{"model": "CTC audio transcriber", "dataset": "Morse code for random letters and digits, with fading, noise and interfering tones", "train_examples": 26041, "gain_aug_db": 6, "input": "waveform_16khz", "tokenizer": "char", "vocab_size": 41, "arch": "transformer", "norm": "layernorm", "norm_position": "sandwich", "hidden_act": "gelu", "mlp_ratio": 6, "head_dim": 16, "fused_qkv": false, "bias": "none", "qk_norm": false, "parallel_block": false, "inner_norm": false, "moe": "expert_choice", "num_experts": 4, "moe_every": 2, "expert_mlp_ratio": 1, "experts_per_token": 2, "shared_expert": true, "wave_strides": [5, 2, 2, 2, 2, 2], "subsampling": 2, "layers": 14, "width": 160, "positions": "sincos", "optimizer": "soap", "beta2": 0.95, "learning_rate": 0.002, "beta1": 0.95, "shampoo_beta": 0.95, "eps": 1e-08, "precondition_frequency": 50, "max_precond_dim": 1024, "one_sided": true, "adamw_lr_other_params": 0.0021, "ema_decay": 0.999, "max_steps": 6900, "batch_size": 128, "epochs": 33.9, "lr_schedule": "linear", "final_lr_fraction": 0, "warmup_steps": 1380, "weight_decay": 0.1, "adamw_weight_decay_other_params": 0}
Rows from block 3 of a small CTC audio transcriber, named by matrix and row number. Rows with one number within an expert belong to one neuron, the router's apart. Each number is 128 + 32 x the weight over its row's rms, rounded and kept within 0 to 255. All counts start at 0. Numbers have three digits each. After the name is the row's rms in percent of the matrix's.
Before each expert's rows are labels from the 100 clips, of 14976, where the router gives the expert most weight on average: "responds to" is what is common among them. Only what is clearly more common there than usual is listed. The data: Morse code for random letters and digits, with fading, noise and interfering tones.
# router: router (model.blocks.3.mlp.router.weight, 4x160, trained with AdamW), inputs 0-159
# up: expert up (model.blocks.3.mlp.up, 4x160x160), inputs 0-159
# down: expert down (model.blocks.3.mlp.down, 4x160x160, transposed), outputs 0-159

# expert 0
responds to: speed: fast; the character "5"; the character "6"; the character "7"
router.0 095:140119144078116118087131130120182111185122121161108075152147164109145108087146071139112132165150132073111111150098083101164120086147075100147157129097144156161084131115097155108138147125125063108107111120146119107140140154093065182094110113184072133130082110203151132120179114173159143169142126153119177174158117129133122076161136168146115137143134145155164148109133051134098097155114110149062127099111136152105154097072182142164164192106112195110092171176118036151169071112133168
up.10 086:112095181146115103121109067094095140167193146186090113164163184148096128158144146125139088115182128154099135122094123157128160112193077116133107101138131108103112174141130087152127109152144111123154130129138036193128078081087127106109121076141103177129141087092038121148148090132170074162177135148146171145172140081104116045127091170189112132095074147144159171142140156087126159122079097146113095099074111104153108136119143134134108213129132117113108122131126129150173136124092081
down.10 092:160063098145140122126067106130171078129103120120116079152095142175145091088141149179128107138149149109118150168146142119062013142114119080127124157116211158099132091101137114116143188137180196132155155127079153094088120116126149099096134124105189138143149185214092136137120159149150125139111090114146090140129099135167114109097137184167121123099083139148143144143081163092157152090090113142112114101193133084110131128092091172079070126104116128125117156034141127126109165113143130
up.11 070:138087143172118116187139136076165154145121179132145126108100109142072091088129087171105125107191157065144169054124093135077180124123108150170111128185153099110108114146166104120106100151129134104090160116154129093047100105099131111128132122083140150187154127071074129117165216142148108143097185098095140181146115101102102140094137088153134126105140111138111166201123149127139208130142137159103124134151074113136118167089132152176119166151144148121115093058182090172143152165170100
down.11 092:113173145145061126125074140149142109123147110162057084130118122158123137101173131134146075165096119098136097112073200137088047150059088095178152101154108146103169115088163136073174140119164176176106108147108180130100107108077137157093134167068198143117087070136106087096140167119131117130121118131097121135108111180149107114127098197140117067137103159153139116117140166171150118072084059151096148170146123158093127120152138120128063122150108110072160157111108173126145118110116093
up.12 098:131126200084102119063119134082134190121139095137220140137191126141105088154128178194150163152122119115115141134147149114129109114106145154094137172127142116124099099086056105111190149086121093090200112132162091086162125128189135164124181123132091179077141100099119132090087056105109117085108108128117136128113097157108106120185104121091166152151135139156096158105131161165097053133134112085160092144099142145156179146117179152075121177147059158125082137139148145104145119112184117
down.12 097:171205153167116168095159171148104162152168080158145129134163115147135105087134120152202101128129129090167151052158129140138099166148161062215119105148124149148121112099147129158129106082161126160149168131115150134091129098111133179129147168100004112130128101124131122058050166079173082112117122160114132138109134163166091074166085130129139098100143141132124134115127147097165145131101070087084104154145103073147145093146142107109095154116126092189100133161137116110090157169097130
up.13 075:119087154106144075125187162126141062117147107107147121077083100127125162156102176123092154166131092109175073159080118039110131155137158164167132087148193185070117178154143096147090142133104144126115170122177107112092090110066122136171111140173096171125116120097076148130086119145134152131153158147106117186140097126140160164149145102143113085162096097082088105123164188109094077144171121129093131198067141116148121145143141157112117074131142123048170162097172158134082139153110135
down.13 089:142170071103111126124165169128133111135130117079153147128107131166132134164152054104139158135110141166085081155150110176169163084069191126093089196130133070196151127093137119188161082074100076134151140190118135105184170136132084115131113152163120176093134153079142148187146156138082185060170120081125100130112132056132117120107137141086163160171095177083141116097118118111123109133124082100141122112137088112131102136113144106088182141124176155132135142143093158192107096084135167
up.14 117:117141118163121134121088056135152099134099119144142165163110117042146051126119119092111108163134166131103177124139156141081103139115102140142181101116150099065123133109114158164180103104071185095110170155127106110123100149138186104131125148174122115114115102101115212134146126135086116119131085177204148127191148145096088167063104129134073182085155131102138087131117137205141142082153125066128201102076128137170112150101124155093092120175112146121145163108130171116158107163151072
down.14 137:124053192105099132160142115139136104161114132156116166147149186075141100137081184081047069110157143151123115140143161161134092124132116119193138170067162173111132118100130151151147137138210172078135142098149156099139168158051176121119129106147096157117103092081156126122088132174106134076148121171134160102164159131130108136096127145169089135144078094135102171163081177127095122114126151114147096127153067085143152155157145113075131081128136091083133125083130133142171037166133101
up.15 093:136142198148110176101116144104149141109166134140115122152078120123188110147171124126142073135097098173137112165162136074153070122149161099098118140144117124124112074107110135119144158156098062117146152130175063134130139102151180117120117127118073182122187099094068146146120128034136059118064144156182167142112134143098107160136115110110131133127160136113111040058142104153123111153103143163145139090110123175169123159134149111188178138133098145099105205187145122181177170131086100
down.15 099:124125102130179168117086191112127067127113135141067138100142187116111118095079101139123139138169135070117176143148093149103121123116170127124135109146109129162157119192167173133170137098109119161132126104097139124113101162128092121154200097121137123133158158161141086124013177123103140130105031128106093156163128097144177076190102139081144135087118096140149091138137177113138165144120183081043113091198185141106163121098132132129091137108092115144058111100149088102099121129134123
up.16 098:193150097082137098110163162110125084112097143126102138145136141117073113123083142125060156105112125081163156129142151055165082138138175158133159127122076112182207111131091177139148166141130110122144203115138105114115149171160141069158119141104114125104141071194156139159110128149146093080078188145149126097136139149107164148133120107099068096137158092108086150076174126147160105158151176146115168168142078128130111131187036125128079112191099155122096094157111166133163080098136126
down.16 102:138143085132100150144104161152102170099193157148145173096106120114139102174114110128127136186100139139126145076144171165130141080112151106126164122086142158107111145134136132102146078053135105161172127130121153170140156094138110191200088122137129143119110138097103093162110177202034096106108190115140099184121133114096114124135103106132129143145058120113136185073115135064211159066134128139129069119100103121108118166135099148169139088125131188109117149123088159166086103068191118
up.17 115:065122195213127097105126177164171082126126145077109130161097122147100179135090147107100128173092119069147119145116101127171166181102124159124154102143167125104110165136108100132135091122127120150080142151128151084132089122087096104107095182192099135131165131132088141174134133122195128145148202076116153164184132106132150172126126071151167142089112131096115141159131127139088157073173091156085166116071089096154137125156163090081125109160166160060126122141202111110121139142087182
down.17 105:107177127194144137122131129111114096127114070091103088118134100191168103138168031143149112097113152167061131096178112110207120126178143091132073166198188104121142140135057167120140100162151113135065092187149104124130095103093161095111159101121166152144137174159142138153208182141120127135120097063102138117121132114140117148148123121118081100117134129116135151044080130164111083106106123147170182102151127180115131103105095110098136160149105143140128114132154084189088115099125129
up.18 122:106134107136175167123096117086192108094104197051091118166177159166109143128160160116171121137135066125095079125107163119137080153166134100091128111114163142127122156114080124131160110154140139113147150126170116144173160130172084171101128117180104144106120060099151130140146087072081069096119111147177157105126123130113150150197158127135161147074092090114119110131188129157091049127117080153191124126162092174143092132093174124110125171163125078107153161163092138094146111173063081
down.18 102:167186148079125151114134111134096133076122039116103122081190152198114141143078159190173127099130130144140187075170186112104093098111166025133115122159184173123133094126144093094151165152184145127138150130139101132117134118119162178139143129094100165140173140119107101080096152095166094095125112128133081141120088177145127108204132162131106117143111160152109119135152116121102172128033092098115085121129111082152148118122148140087061150099161083151123146122126094110092177132147138

# expert 2
responds to: speed: fast; the character "s"; the character "i"; the character "t"
router.2 110:120145101163112101179149105137203156129177098160105199111129120091116121188169117069084084103117157122118151109139128130096135127113104126155137121112134105116135113115117153170135086195133175133122133131117120095115085080109208066189148102140104127086099152082182182118099152111200120086144098168158083117108150154065135177125134094107059136085166118079114131106128124146140162119086107111163165144101127105207095157106092158083107132158138126103187183052134124123128161175144136
up.10 110:157144157136082091098153146133210111100153159142109144115101145077160130132124102149079106154081121093085161114163142133102116136138147098159120106091142125154130058104153133134171089113167079130096176142079145109052069149073164108153112123129062130102108130133085119180120110195134135116153143174136112137152187165114160157101146130138016167119149158085116147130131152146146104113158115133135167168092069069143134155207095113181121128118146136055128159135162157149058113127138168
down.10 092:158090121130129046115136111107123134157104124163141167060105131118150139151117148111134126129052101129153165122154155174104143127067084122172140124130179170116065123102102144182113137110156141061158162182181164086143096139163096101152185179163104129111112060161121112137135134085103131020146097161137100208109145109121144139095139105156120111096157122092117141132094148159137064139146118158136143105149114096126150160084017132128092150106169129124138180152185148134096125092096137
up.11 112:110050120199124183156163163140073142131099188125123173085150151139123160153126167133115172114107136173163126150109207101080139085127123152107074144127089172133120120196178093127071095147132090133171077094118155132146139126085178076120137148105126076094067145123118113154099136131116144179127135113065090130117131168141095112104137133088126110121134112083081146120081131121125160111093125163171108165109135083119127186219131121133116097163202102185151127072079146110113153142148161
down.11 093:150122160108135092140146092141097157111104131161075142104154109152140172171069130146164165153082160140113114151142078154122070136144175117141161129173122122111145125112188144164195130128132149166106122147155184141103102148150115076075136148118138148111145099133180075155128086143104121100047120198136120228181108146197144118154136150104141100141143147118190094109191092121181082161183143106140169125118140112171145119122018141140111142105144103128151207141108124106122088115143091
up.12 097:154153137120102120075072095105186143153113122134132089150126122147166112133160126160166160149183124105091128137127076099159083144125128131111143159144188124100072184137054121074129124124104041137150160161101062180127147114191145176101119097156159180152154126117117147115098096081169079114156142084103123143112181121124125133164145119148145144143121207125127083068141098172113060083100128132133138088112150165077102078088137144132190167108104139141127152225175099108121106117108116
down.12 099:126127152160128129121085176125101138110151055113154158134134130167112095087150136122174116117111117091223112105070110183167110137171174101157137203129110159113138023088110106115121093148136109162115137114137075108077183082136102165133135139093125164115082147136179067076134193143111161124140117137150154086142147171144146156139110172133193114148109119151152148127123115151104129079146127139080131095105111127085165134083125087117076194141112191141152123116177049105132071109101139
up.13 095:145134114058154124108197139075086156137115134057093127127171131149144149125106134176127137152175159119130022140125118045155085119162149174087155127167156104156108108152102137132087160054122083115141157138172089134151192127143095120093155133137161117127174128145116115110164104116081130102119119128114164166123085093090052078147178081146148073130130123168113084126075105130129051172118144106091155121117147160124136174071160124091124158130120139163074109184138158146154144131184129
down.13 108:140150151130149147114112164098085120081087093169134105121117057077094173050146139118137143138150093172122117110144086163102101089168171176097141191164121123130145153075090147128156165132123070158056172167097130111131173137102127206113063143091146116150157113108160127129174173129083146141108207156160170120185109128119105145137130127132190119114166208108131133102133153103175154131121121101089159145105063113179121156156136141138074170158141166110065146139138085176129129132103148
up.14 120:166076185079119139119172183081117118082103116161069150153079158156103184091111139145102152178098139127150128131136145083108119131166199168099156100109061123158165097147100160125161186125139138185109185102123097109121115146146114075169131123100151095141127164093128116145110133177108102133107157164113138166181095128124108132098109197056110098094134128060168111133123104164111075199148162122117122054109123113162130147123121097182104149113174172112082184145100173139152152075118131
down.14 099:152086119117078081142168097141108176139118070149153167150176125132121157222127136114126131150107084143135091163158139231155103154102082109130108124109087126109115097134143132136154125073133140136102114126137154140128122109125137120079114092119134204087054100101102097163057104109107136141133056135106119115131112093141116119151142167121115127089159132137130099170126108095122168121120186168059101110097153159185161119095163077170067179100100114107086160116151090051091082100190134
up.15 100:060166139117165156135144152147163104138124088079124124126109108127074114104136182082111108105212136158090101187102158104127180124156067170093118132149175134097163130075064138158115165131182190109112068176180110061127151162149143114095126176178141143100089119095172127117170116135113171109196101164189131155117147163061119126111089111171138100127126136135156130183095141101132106118088106132169122182104139161145127091087155115117089171126104100172138127108115106065133146184107129
down.15 120:106134156132106115167121120134096159099138128074111111137112160145121102147114134099083150043155169143103088146139129171119143109123095148117087225130085124060079114068145113089127195153189098106141049156134130157140167125131188128146094153139098154113173167133088120153095156098101090114126132151185104113165193148155082128154112099168184120143095120073113148151139076093087136117089083149109113143100146135136178097162194153053139151100105130096107084182144102120175123099137162
up.16 104:129132082098129155115162118083129140069134087068140156114165139147136119117120133138114187154128157171117006134141067114105102102139140133150111140135110080139126121127100096129165131077145124156152096142158052100170182126140122135138121143138098098095076082132128123103090056106109143095181109198139127101123134158165084101119142149127173093151124124115144116132111167102105099215106087122127088095113145227103093202103155111106060130120138153144076141142103188152157144149127071
down.16 108:155155173097157151125089121071080129131155110112116101168145094128115075097141160164148084098138110145076163162084123145139099108172133122147130158158124155112117152097090137125154168165129086153094139174127089116151233175132146189145104106177132174114141155122152100141150123105030108138081150128196088149201146168131070073121148166096138139123127192102136109099114127099139155110158152078084136097053085088127142160179094178120103178145132141118077111124182111132139131086124140
up.17 102:103117131151149158059128083171129110116112104113159172173126107100147163133133122100139121144111145083145165133110145130157160209125127149196155102163073142101135152098166033166137110134076144109143074114176150104147046127131143140137113137148107117086107144132117172122153088135118144113106159126180128118133129139158169148126128172128129131027129166125116140205108100214140155076171078096132176132053097126136145073163123143097124100157163084120158125125151069091091151108071151
down.17 108:115103128113178146165105123136193153050107113155129170062090156146124111197111106147092097086159148134097216080132143093122107100103113169109097087125169158139147138178096119118100123230123120106146158092084111145161060172150104116166124139167115094150144152112129150130188131136121119136130145113088104148073159131093174092163152080080122109112124142152109161129137128134125065148116132140092143089123148131073090107104013154148161184116177140146141143135123157127077110127098169
up.18 089:144143143146073062118140092094119160253107068157135065139079157185172127102107136110144105133128110085097100191133126123146095096160095072142169106127207204152068127116157127129080161148130087099134129147133142151121175179154188096156106154132157152165165103147048131109141176160126120108131144110140141126140113129122132115126178078138043135115133145161134127129083114107108174096106150161079129132132142075120159123083172124100111111133130122106110111160154117168180081125152132
down.18 101:168151126136085125139103103112157148151077168145229175163092144072140099098078081063117147130138156093146125114144139157140098137111109156168165093044166184090129121116156123136140114130073154138129182111078141110099181096096127101082163138119110159069074098123131149139104126084150171132148092095128141049193098162143083122153074112158089171112146092117084156130070160146113134120086110088121121133133069097164126133106172102135041099110112121110106119086135142153165101142137143

# expert 3
responds to: reverberation
router.3 095:060093238073160117085135126152092108095165113150123088161145108111164153119085122111163168140117098167178138100152131183102134174150133143153116105134113165140145182140137096133113147105145101111161096124137112153095104145155096178135144153133089138075116150193109168124125089080112087093101138092172120148109115160133138107196077166089185104121091173100231101117122099120153122094104125144107130067053109138110107156160075104149114126096120127124136145137197121133142169095060156
up.10 077:134144117138120133115150200104127114139113143115080124103048127140092095117108124054084145078133132115125076147142177196136162143109141159089145123097135109161164097068045183132125122134137099136074137142156118134083116179135183078181116146124215088143165152091144140176144150143137154110134078153091156063081116150107077128071087153083079109211149158120134141131083133138124099143134136097099178149106140121106057134139143125139098165179169143156121124140137147164131126149185094
down.10 105:180179148138081091126164043225095140123121141094118166132105127103114102156147107102112098113100062101160094083127113163113115083174135164123090094092151162136159189103128146053141165165083117150089099146142112085106136109155079142134111131115113090102154161076111149136206161151129154160163101111110079070099117124163154148117207154204211120085077113119118162135094090116159138110136165134098162081120122141134125133045136143146132158107137152142130137121131135146126096127100116
up.11 093:137057096135110065122134120194156110083179126128131115110138108070151134142139119114128056104120124121100081181090080129162110139166109112173128148173113132104132216061161127148098141133182115132112167083104208205106106113151143186133198106132082115109078065168114147141127120104139129165157130122113133098110126157121169158152169122174135094163134102086126147137094082079176177040105150144135160103120113087092127125091075128133125100103091133143134123134183125148098112155096153
down.11 094:131090138196108147158054090081134122091167143177122168165199131121160109113094112102137199100126163174119116122153128133148150091177153084134191146101116137122093097120156112156136094150159059072148116107124117106140110123112187126105148092153122201131155113110156123138112114129125122099098124163083116145169136157086108130121148124091134154142130172187125143125148121246092085113075078090094100150114058054112146069121120189108129138144127130119111137105080109131072152180147148
up.12 113:073143152157163165119155137125113149166153136086117087131158091094152093108162150117126152093153154118122138139066151148128153164122088178083144153165170136129114169046069101178161120143133119086129081144142106121099128119152082160135183137136136128141113110082112161054152138050101111112149063158155111155087142128064134151163128136176144129103124113088148165207126153175173097095116154155131138192058150113106118076084185108092069154135108086145136128094116162085136131162079184
down.12 111:100159061104163156149078166100095114163118105125125134080081127124155155180156140083146112160094123103119144126119100139125106070098067123204086129093125103110121130102178089149138159138137129144119153076145134116118097150114188137059184148122092132132096086119101123104131120174121121221059125124109106142118097142143097075117162111133101184142062139208107118144155164215155167153104084185143104116106125083109120127121081157115185092155135117107172188124192117134109095114109122
up.13 091:116161100144153051146099058085179129125085114107146169134174100051140094149108155135167112136107138071136162108075123085175131144164115171096201127146145109095111154134131105159110111122082099054131164157120112153190117120142130146107158170169165083200109087105112155118158080146142156159145110123143132080160103086100114104108207112158075159117169088140109150130093117172079090113165125109088186191094142155151086130095177105089107107158132117114150092150114154142146132174110115
down.13 093:188124146046076135092139161100149127140164108086161169112139195160131129116125099087116134117132079108161117078111123179114060100211103162120072088125160117119122097129121163103111091096172177121104156191100136145143115189139157091120108067145108061110130157107149125116105190145144125048105134135116147105143122173178138189105159128135121096101135118075119077159162116145141090148148118121176139108114079179126168119163098141118170144129113134113142162105113117097188195116172070
up.14 100:069110161159159168090106091115116128112142132111084080147206140156173081131172099078155179133134114087082100162163091134157142133151088103186119186136118125110113196102161071122132120186123088116166108166117139138183152128130117142098151151146109161146138159155054146194167062077122146110136099142156148100125155105132125083118102148156204163142104143182117112108098154170141139061149126111131147137097102195082162144152152124085055069118131110121164117101127097131119129183099156
down.14 111:123132133086155108120090094134156119143165092129135118054141155073134089158095114155133103126111163110097104147111152117050108157146152087174129111177150107070172087123142136178120061162129171115093141122057113132117107105106129139165139064137108105139155089125151124141143158165140119200145183144095113179154140130095135110209163111060151179090095079132136141137109132200146149150094116129119172100126044129112114028152150130072119129139076097153132106141147151130101067174124135
up.15 092:129203117135119111064118102149166136185082126160169179178101106109104154147126069129140157163134152074129155151137135048134109185176149173066163111146138065136108102137105176096161177110107096149130164167076053104129109110106130126097084140141140121139157098111101139125115140143167136152097141129120108095127117116148092112098112137096141144103154153100094109077153048176045085154115107135107177082127114137165117129167121131172168173158108180134071137169141094128177162087165089
down.15 095:194100136109121114135133134098085103109190098096131180122186131101133127099093166158127148113120157072176153123132074164078158138170116126129116121119093174155182152114138098088118099095082092107110169118199103131131084135162150177160128121085102122152072133116135057145060140077141166140108151181144086131150160068095150134126131142096122124112094149159150160130123092081158181074171202108092131117134124079139147136104184140077121209109104168095076146171112101113131160071125134
up.16 098:157076114128117131114138128182106140125120192143102157137155146116124159124185060100131182198101148155099141155077146118090042135181100126110132143066106042103142087115167154161174139105182172155158135102112087140128134149131116130151156109116102095118127143138169127123083110153146087100104098162137123111180142132088100083146146179109178141099173167078179099120096157102135065168088156170134139087109148105143084153113123093144101160127147128142113193158073069077145144136056137
down.16 099:129102062168069208152103112102081145127171113191136111144169142096141126119086113127164177115139081113165133085167119122123149074114160119111164145130093148160114153115195096099161137136074079094070099154142165112139092119109188106059162129146114159190160144117131131169126169091109138118091110188126109117148130132103115121122181139068126154155128170209138154151131043103106105107088163110061113156132112098193108106162122147124119204134094107105117138096138089111129136113166091
up.17 105:121098101180117154080130158155087137104168175108121103100142179124120075143094104128164155111095162139152093108121122090110106116116130124155102153157104170116147146112097125154105172058134084111195139136107096114150120148160149157079227080122158146102090143167154169089107112102118113115143074128106082157076201220039168151170157093104160123157144155094114094084112187146178128096113152167091113156118189141085083135092114122137102154149146108119173152114108148134086125142084146
down.17 104:112123108152121115153102126068128099075152119120112183127128122136154171200160114080167134180113115086119131111083118115139111037144155115173097099101087083108134107110149079134139127141115106162132121104138088131132104148086135105058211123132137130078127084138168123099167122137106067156062083170136121155149124148169121131102118121090109178146109132167102095129155165227131078152108105141114181086116070053124120121189088119093172102153122146127148180115160068092126106143179129
up.18 087:113141117090177099107120141149119152105127130095085169110143171206128134118163071123148145179132168105117060088127096071127134126182075153146181131157081137095089106120119104070113109126178093193154114123169092156134172116076118132052135135122175111126113175168175097118121084094088118168167170128101139170159135112121149118127184105133154177070084089075150162133070179130104071128128122126086149126134120132123086139095148127084064115135177113097179139091092164098104157134091153
down.18 100:088139085122111173105142175126154129099159101157133102060170111114154159152111111143117089096097158129159159094132099105138103155117094164098150181132128090119163134146136090123079131145146112114101175122064166073154097162080187152113142067158116145164141132182128089165139147073126074066105103173155136166246120131104159146135192081108113169133138097158146101130154095092123118171110125143075181155120097064172167089150140085113169153107099107155153163132156153121092089119141176

# expert 1
responds to: the character "x"
router.1 100:215123063128149112146122111163108140152069108111152120128176147149151099110082143147145142122119106133155146099141144169122120098075205099136111128146140139109120094199127143085104122155091100165112163157181203134154169119114162122119137126099164099182174057086151097118066131144103154144135124078047090122093153100165105101114143112142139095155109084160079119160126178128071081130115144148144069218186139157083130133118144123117188093105139105164102075122129158108112119140183121
up.10 113:164104151117125156112086128164140118085179120143118150125103114145084124151154103129084147185185134089108167122125124093091143137096152162107144042133107082142103110123158129136196119116143171145163133090214085110156116086101085159157062127104088137144117120072171136105086160123139089091129143129131172107118063134114175159144109198153134152129117165081132122147186136118105106206162037109109100094086139141122110101151135154106178144098165134138096168191110126065095116077085106
down.10 098:175110099118115089103098103153158150091122139100128144136110108113153116127097102136141155137114185166160144102133128149086138180154154158142104144173063094168117161132189149142143072116111100125100114092118149175111115073121140217186136099142056110157100156099107118146113147116099165122130089129144087126162132129189103110118079181133140166192194104100154118161193148122094119109067117111122170118160152171138106117163101114208145106071146082102110109119163110139083219063160091
up.11 093:139088193171179078113120130168201093089130145087128174122102111120112185096147101131099159206146103114078126167099073053153127195201146162171132107115128144139136159103115086130099168159128137161128129120134119127142122142129111126101106118149102116093087150130206162185116144128097109110120185163119181151202166171062166169153109139087104142119125115067083141151138077153132130142141069150099126120102121054106115155113115090120095119153146128080095140150109172114140147096093161
down.11 109:145086108087156118136094153089147082161162123102095142153175173122092119150087193150045113173087136109107099057108100143127206081145085149157103085146140120146155151190156093112111115122132123166119136089161114040103115121121177178083089067099081133131104151144082172093123101101091124124098117120104139138130071071098097129095157129072123098191118135150113172157153177140164142133137156204145127142137149088128128162137116137171174104166147136119079104155094171162089128102139120
up.12 099:095113154133120098153135153107124146116144165108102088122082118141112165127145153095136121086137144087210115197146125055118141169129119144099151137125226152069109135080154149154107137089162094102099052149174186051148142152131137076104156204071137096114094174148158107134138146124163111120127137153135155109133113149083130100124184116085134102127117120112120106054055117103103156114165119154154129164135095110109124202134163069090093107176123165116160097098191139118158158133145162
down.12 116:165103151185123120137165166093165091123139152142171118155111215118137115137100173097159092106116103089170124082121111101132150068162116111132130138166101124045103156114120114111096096158156091109185131151130192163141142156148122132118071069171145158148088111045124093080152093146123134119155088110090108133116147150109118123098199114087146109108146117147132142148114107091170083093135118175180129152136116062115144116170089175066204137163083126144145107110149116114214129074131176
up.13 127:119105129129083124145140135165075151162112159155077098131127138112051145095133183170152145118115062193110144087122143197070148109078117084138071127139122141144128141067134149130130135183166104098140154099094141093174123162084083173135135093101112119175179119101153136126137137174160094095155125141042114148134114107136151091100131186131090134162061129151111158181152170093173142174143165158131060177147101117187118145151139149153145150176149126141099151080115178139080089081149150
down.13 108:152148188118164171161144185150127079083163125155080114094104112103103118121164125072136134130129127159184114150142143078030117127166106130144207112160133139067120160115165112124190089089178130169152125087117103131144108041073141166183121115139133105133106179129138088134134170140141157137080141170135112152174108164135097182120117173163121175097125122116143158109131157166066149076152087122104110123077140116120162110125105145094065168073100112109127099071116158091079169138107143
up.14 120:100145159198127183111049106100121158170082173154135153119169116098143095098134116096168193109069130147134162119117090161107153158134104102130125144073202096099075140135112113129140113156083078109072053161145097173090127107168146126116137111135148110149165174079090132148183111124118116178066109136119099137162131124094094139081138118145186126139163162169138100110146133155108140096107132154112124096126163107102082081129175046182176162147164180125163109116154079140137164105115181
down.14 103:084174191136135187146135133141164091124114132094143043162086109133107135134173143127157115113150150148166102164040103149150121158133142131131182111078223145134144144116112158160172125093048118151102159147098145102073096132105116134146125123145121115183082129111104124074197136159138090149057119138175153148140120124109115063184089176167117128115127122113127122153103085154118166095144122133110146094048160106113174108094107123103121184127108147132199174137112068109114156115074120
up.15 093:089153115129154117110065096141125120117174115125172203116150116115120110137129060113124159097126218113121071112115102100176134167139115118156138159114120128164139152144156057121104178084088166144135088161144106132143103117125091141091071142141114087118108120081133153144141105105111131115125203181171142002129100133131176124159182162133183167107149152119166139143104095171168121200156097087088177100102137205107110105094142135125067116110097112157153133134116121120152164140098087
down.15 101:113083047149108112126118183099099124148084120130158110137117121145114127152109161125112152162057159095100180143220111137072148143161153157102094160142114093140134164099106123114127077178129156130139103157130183158050131152159123128114143131155176158127170122149131161200107128091078119138095093128123130159158146111106161172154112130117143139138043139100109095152142128154120108141141101167166120129176054049171080116094077164174175127136159091094133110196115133069164081136100095
up.16 125:111165108130076104149131144125155131126126154082100122117158023109075121166101149156097108095134125134130163093103131121112134146084144165102146140078125078138136077104116156165162100126134184105065155109106152127103095089075140099175112094090131180127113152141196150121140156176094079114079119151151090098112142144134153196081100092114141157092205103090080165130149107104192141093130190069109153185155126111170109170163088128117121081161053089133140130107153135135112090141178153
down.16 111:175145133143106148133125095092113117099107057165162141077118098111149112115185126107041158120145145159116184141164134147131144129102148097147195128133141085140113142091131173197128084111141110158106153096135141159109091166038137094165071152140078094098112134123113123145159166117129117105141124130135185137124155180125117209124126152177097132052155119131126143115179141176100146111155088097192156125113090097132186214089112149109143162183155115126148184050125148112110137083129112
up.17 121:151123133138061117125150164068133146130138132150093109141117180166115170124088101180067098128122082093116107127131137119117097108153152104151156060130109161160137122149148155078116151132165170178122144037148133151137116188116098127158109129128104171097142138165084132141073154191140115147162190130110176121121085144144161148178128134080043102113088160129151142145175120091178127204090077110053092085138128099159151121128114094118073151089133163071086174196116127149121116112122099
down.17 105:175099136100093150128062157132173095140162099214092102107102099102072127142087108138117129135108131160155173112134073089077148141123090143193135174142081098150100182144220136086167139131129089160102134103027116158086092056158104152146116094147131113122166109090094073178145130100125123110098142121166139118146108124125142164142117206126126177174163134141114151122135142163159169153132093167065145107126087118173121112109130133132113142095124168087105136103145111093058088088134122
up.18 085:110093140133192061166091113136087135065126160143138139154143060123085137075135127096181130110102129094168089157142188167148142142102059180151189118087101115090141161089174116216110114154151143139144150180057153163105075165139085138151165172162165089096122135067094087122143117128120124100114099153072159139133126150082130123116106176125109165127139171135157108113080128142074150122112143108159131116136132105166177154132098068196094096119100099123169144142158104060115150131125127
down.18 096:176120089125117120140106162125162068162089191096099112108127119122149108170161152086179091133106058153150134074140157149099106115160181121112157201194114150122104123154083106188096135126115088098156123127132133119135115073069097165147186165117083072137111108186133108142135107175150145196125119141140139124165107146120094122137148184085147111098109064117182123154117129050159109113077154179079128172104134108159071113140108170093109154156034148117111102145138139153132152165147112